From a checkpoint of a small image captioner.
Model: 64-pixel images, encoder norm rmsnorm, encoder patch size [4, 4], encoder depths [4, 7, 4], decoder layers 8.
Training: 11000 steps, batches of 512.
Rows from block 6 of the image encoder of a small image captioner, named by matrix and row number. Rows with one number belong to one neuron. Each number is 500 + 25 x the weight over its row's rms, rounded and kept within 0 to 999. All counts start at 0. Numbers have three digits each.
Before each neuron's rows are labels from the 100 images, of 14848, where the neuron reaches its highest value: "responds to" is what is common among them. Only what is clearly more common there than usual is listed. The data: cartoon faces.
# fc1: MLP up (encoder.blocks.6.mlp.fc1.weight, 512x128), inputs 43-85
# fc2: MLP down (encoder.blocks.6.mlp.fc2.weight, 128x512, transposed), outputs 43-85

responds to: cap
fc1.229:533537500536508503514503470440507454500492462477497509528481474516488450480512516540469469545495499529528481468517517481551502509
fc2.229:500491493514545483518518493540478511545537528501529531532506504497499496493508510488479545464485517493487501491524472506541498477

responds to: pink face; purple face; smiling
fc1.154:484461472522520480476528526453486503498507481496505577473496540467506454510470528545507513491551485509520488548504482516498515465
fc2.154:505491503460514526522525504500516481466519549475479520504481580506479453487548503477524466493489519468517452465494493510474511477

responds to: cap
fc1.17:495513480524528519510510511470491516501525444506497507471522501537505500458447522539422500508511482540530504541453492474512524512
fc2.17:509510509485521496523478531505515508518470490525522476510544501503500501514532472446483515498465501502459517494439521521490488493

responds to: angry
fc1.289:510490490502515481495527508488519534487497501463509513435482466480513496464524489511477508495555508483501481492475424505527512458
fc2.289:497476488437528512480470480489489495507511523477465537538546526516506475509500475550485498520483508488519534488527516515554468503

responds to: spiky hair; curly hair; cap
fc1.379:461490514525501473463523475557502497518559501512465502498489518477434514505530507543541539476486501491464509457501508461500524515
fc2.379:504503480455526548516475538489541490530497501517480477519486557473511504513493493488540514512511543499489509505458522491513507468

responds to: grey hair
fc1.418:490535484488519487477484478498525482501504531526537479524523498483483489494544474477496534548502541529454481450503499433450532503
fc2.418:496520516479521556496474449512531502451484492508517462508529470564507479511489496495530499507543468522475506523521503501502489479

responds to: smiling; beard; winking
fc1.163:543477467485544470500500507513491506510489508487484508527501512507438515511498475480520534476505525525532539494412540492483502509
fc2.163:508536495498461512530509486519510447468558514489508585471521496515467534465461490526464490550487505518493489511567468464534494543

responds to: long hair; purple face
fc1.509:456528500501450500533459527542526530521514472480501520503501528477510502519515544477544494510543527477503508527546518535490498492
fc2.509:462485520503527542517484492492452489511510522534551522508513502486459488496518521518494475505470496477509507567515490516492503511

responds to: long hair; grey hair
fc1.114:490466457518496509487496503488511454524512524523469519491462514447522457510429522479498517524525543534492498496509501506523486494
fc2.114:509491502563546500485539499511421455506522465538537470508489509492481555532507477485464493502456534528525536478535446508495484501

responds to: angry
fc1.329:485500502505502480472531497509529493499476521477459533511511498537509549534537475502488457492512479474469532513509484491489481491
fc2.329:499519493461537534481489526468474527511521477472501510479461513528480507528497581475504460499489533473491482507534538490517509477

responds to: angry
fc1.194:516486509431473489468456482546519434480463477523479502527535514485506482501497512493458501495502480545537490525486483482513516484
fc2.194:466502512505533510504523463460493515500503501492497529492587521525496463532536504487463493513501485491479470502585501519484513526

responds to: grey hair; long hair
fc1.245:533523485519458465506536501526461490513525470497484485504511500533498509499458488505530480521470502482487482544496473530483481547
fc2.245:469503510509549546510457530534482499498493491530488531467518502504494500500502539503536528505523519490469500537490515519525507515

responds to: cap
fc1.49:538502488486503503476493512500509541470466528512486536539532520491524477504537477511497445446482498502498507492481505498480502493
fc2.49:548503539504490517510471480501463490509546498494504517514527508508521475482499497484521463526459487490548493508486433495524539563

responds to: spiky hair; pink hair; orange hair
fc1.457:505523507541497507518542469546505506519518518521508476513498466504502539498483519526455524522468507471492585488517516478520502518
fc2.457:503522532487495485461476480508528498505535497520461473500533542556518477475508524493509496469488536499519452506491525463502505474

responds to: teal hair; beard
fc1.214:503484524511535533511493499481488528575478531501479528482482485510516532511512482513467502466536497486488543467503519516473474489
fc2.214:497518523504510495488480510521548518469478487513506539496519467469515574466487510471491478517495496536536527525478509505481486498

responds to: a mohawk; sad
fc1.384:505493445444496500470478495496543452499503530482498502476471460500506464505525552471489538518488474504482464528483507511537518507
fc2.384:491515474535520507526518487493483488492512500477468518458528473474484461491500450533489504487544483540461508527504516523473494465

responds to: cap; long hair
fc1.501:520520503486527478494477508471475513535519504471455524508467524514520491470510540534501481554487518515513505497500518478502455482
fc2.501:525506516505492469510462449501510493544518487481522451532469509499474498483531459501503534484476479491514525464515490491507483473

responds to: sad; a bun
fc1.86:449534474488479531519507493509483503480499503544482462499518470480507493545508502560511514490474472513490518458488484462475537505
fc2.86:491470524431512472491482508528513504442473486511485521506492501486507531564550489505550496475490495514537490496497527494546469509

responds to: angry; a mohawk
fc1.122:570522505456444513510480512497527515498515475494477537471479503492494550511488524479596484509473473501514489481477510501482480488
fc2.122:549488482521493506468480500494477487505545448505507472528518509488545463509506479502553495456481531462488507527503524470456490477

responds to: beard; neutral
fc1.424:514507474554516491491509491521504525474496518491475502529478502451532475470532488471514532523478458547501487470509486534499516530
fc2.424:467499500461513492487483503486519479517486511482471539485473491505489516524512498473510474494516539526557471481470516479475486524

responds to: teal hair; long hair; blue hair
fc1.58:479498501460495488493523502490490513480474595513532480491474531508486462499556508535492518523524490454531548542510490542524512491
fc2.58:477518510465451502507543511458535529519467472514450509507516489550499452512480527521490505453524529529458534516507493526478508486

responds to: angry
fc1.204:529511551489530505457503507488459542495489555503471472550504482563516480540466503492524501470493488508475491499501510498505462516
fc2.204:497524540501468491483456502530487479449541513465489535466499485545526531473533527515481513483484515473494524493497509518484499474

responds to: teal hair; crown
fc1.480:502480502517483458502520492513442545501475521545507457494506475535506525493455420520528491519522487555505532476501522485503510511
fc2.480:468472525477514516480520491510535503543560496542486529449465491504510523522549490509521519518483513488503530489478503480511489501

responds to: long hair; grey hair
fc1.444:493506498472513518480521487489505534485463508523495471497517489474482456496532533496510468516492486504499467497439522441459509500
fc2.444:513495446496460546479528489474506498516530460495494475507479495462502524517503550494519508482537485511481510485502468504476529504

responds to: spiky hair
fc1.427:488517456459476497491469501524529524504476499492502479500503523520513496591469489497488503488506492544505481496526516481521482530
fc2.427:540444522520509491498505521498505503491533506473510520480512534469515493507546500471487457484466510486489500517560476498484526455

responds to: pink face
fc1.416:498490497533450512494464534462500474473472456472481516497533499496486472502507503502482500516532447496494505505466503496501480501
fc2.416:490498508501484483521532525492531496494419509481530494508496513496521496486523528492502508501494491574482465498533554465534481479

responds to: smiling
fc1.228:505499506565513463470457488477502472489521506510499494492468478528546471479507493469491479502486499542485498498507527500512507504
fc2.228:504527496494460533497494505499501518506540484525512519483440465486497515554500503484529485488474523535519470446465562492498514553

responds to: cap
fc1.307:511496512496513501484512485492478519562546528527462542479521474520472517475511499525497533518478485560483521483471508502503492485
fc2.307:468496523502541511518523488490484484536486490501473564512526483522501510526478444464504487508544509467488466479520507503506504501

responds to: angry; smiling
fc1.454:456509536530519493525500473504465492454502506528507538459513513479527501471535512519564512517511527545453467469496499522502530500
fc2.454:492525487483518528505452517558507526508487465489533524515520484556534502467503489482439458526483549469555479510502487488485510522

responds to: laughing
fc1.30:493473523454459482498540518485492505455514507484512491511486467485531499532495493493476503490463461535489489536491490511489482517
fc2.30:475519476498485506505482481479479521509457476513469510512480552488498503464488529485482493473516559483493541525506467534489533507

responds to: laughing
fc1.211:451512466480488503520526484495500501470510474561470504483549511555511547501512491485501505516533493513539494502524550501497510516
fc2.211:462496505541481543549482475503513497476462491530496474488468469483478538478453488499523512467478489506485507493460443473485508472

responds to: spiky hair
fc1.286:494549509513483492491472534526529539490467474508495521483537512503495486479491501543496497479496533498508476506504511499484538525
fc2.286:482521491494521492487511496488538469517491506520478514486489516506461545487504446515504489498479493485497464526497532527518453557

responds to: beard; top hat
fc1.57:506497497503490524508509502500469495455494502455529431499534484502484507519509489528465492478495464494561461487494500518475445514
fc2.57:481504517488494511465482518495488490470489496513535515535482507490433530544505521469484530535520511468475496520484504503471478495

responds to: sad
fc1.44:491506513529526499423499487537468521499478500485451501539500485508463487506513514518465477495478483493512507510491461546475471527
fc2.44:489522559486521498475524454494497457473488480471488489534536467545544491497499521505543541517492484528518505506518494495482501527

responds to: teal hair; blue hair; curly hair
fc1.198:523458497479497488495526500484454478488496557516465489490466553519505527500469509530508521513491513461472526513516493512500443534
fc2.198:500509506482508518477491476502579460476482469506503519495496527509530548506523490497501527466477523547506484482483499498499501471

responds to: laughing; beard; sleepy
fc1.180:462510464556517473477502488491504501503533507444533480532519460528521502522499502522497533476495525518454496474480512459485474498
fc2.180:479489534499508477504483529498499479550480516482478511507515481477503501508509467485486510472526447508511496495493489488427467483

responds to: smiling; beard; winking
fc1.223:460468498461492473495492474518488484481528497513479527488497491495509525465501517525559471494509507488486474500514538484467523516
fc2.223:510520464500468503512480453496540477465456494452492474489524495512499538476528500463508516536511541509498467512516445497498505525

responds to: angry
fc1.434:471486501527509507564489491496467509551485560485500523488449518483560526461507533506567521499495509486470498481496508538499508504
fc2.434:494459502521528529483513481499497500467499492462524527482503482514520514492515502495456493520470467509486509485533526512500502528

responds to: teal hair
fc1.482:483515505541493493544466544482502482562519516516498524491488502501501488482487538464522490459525466492504507499487497464457430500
fc2.482:475454510460508536509482518507511549526518518499480515508487506498515514512532488509511438517519473517506510445502482516495456482

responds to: cap
fc1.221:466511530473502546516512490500501464486446511501508509501516444504453482507555519525496542527496481524562500510446503530507489538
fc2.221:480524516474467552442454458503468468453525479532496533540503471509490468501511474494452518504493505452460520492498510495480471539

responds to: a mohawk; black hair
fc1.0:483497491552485512502516502520490498485457495513523544513528496516510478503478494553532524484484479465498500498433466526487527472
fc2.0:501503468497451513520522495523524504517520544530468509521521482528481507511524525507522543483546494513479531506530511507441470513

responds to: long hair; black hair; red hair
fc1.442:488470520501521512517484539505474524501468442469501496491513483526539462521489442504481524454492491508489523511522505483515509546
fc2.442:456478480510485447509513511516476546481477570524498510509507471497531519475518514514505496555495542468520559471515504498546496505

responds to: smiling; winking
fc1.287:464505503520543526498501476499535460448501501488534517496473503493551523499461552501475550485491492508479507508506526492504470489
fc2.287:482471497493506501497495514527513475492470471523536500532476507446503530492474466483520495516515503495488511527528549483519526497

responds to: smiling; winking; beard
fc1.484:481551535495509516497521491503512483504467489526474532488522498513497453515512543504484471462454486539553505475485522482529492519
fc2.484:533481499501532493504510545484521511498490537516535487469553489481499489474514499503452529528505507495477450521489514466496517522

responds to: smiling; neutral
fc1.216:452506524592526540513508510499475517492479505521493482524471509498565493495543467461497482488460488538483515468491530507518525501
fc2.216:452514511474464502497466535510490490570503511481488525485474494474490505536474500490485457479522489505495483458448478469499454483

responds to: cap
fc1.208:493509511534536463503506504471460437561486526505475527507526452555488511481521501521467502535479502508497494528446510511473506503
fc2.208:464496496486515484479514458496517480494537498525495509525530493535487456494467441513505477489492527492481502525518476505460497505

responds to: long hair
fc1.20:483481480501522543479494527515483477475448519501492467501535480496537517507518480534518465492490502488548492493496534529535499487
fc2.20:513478482486476493443475404466503470502527502501487552557466487485504508535481472501481542465518489517492513473487474457500488524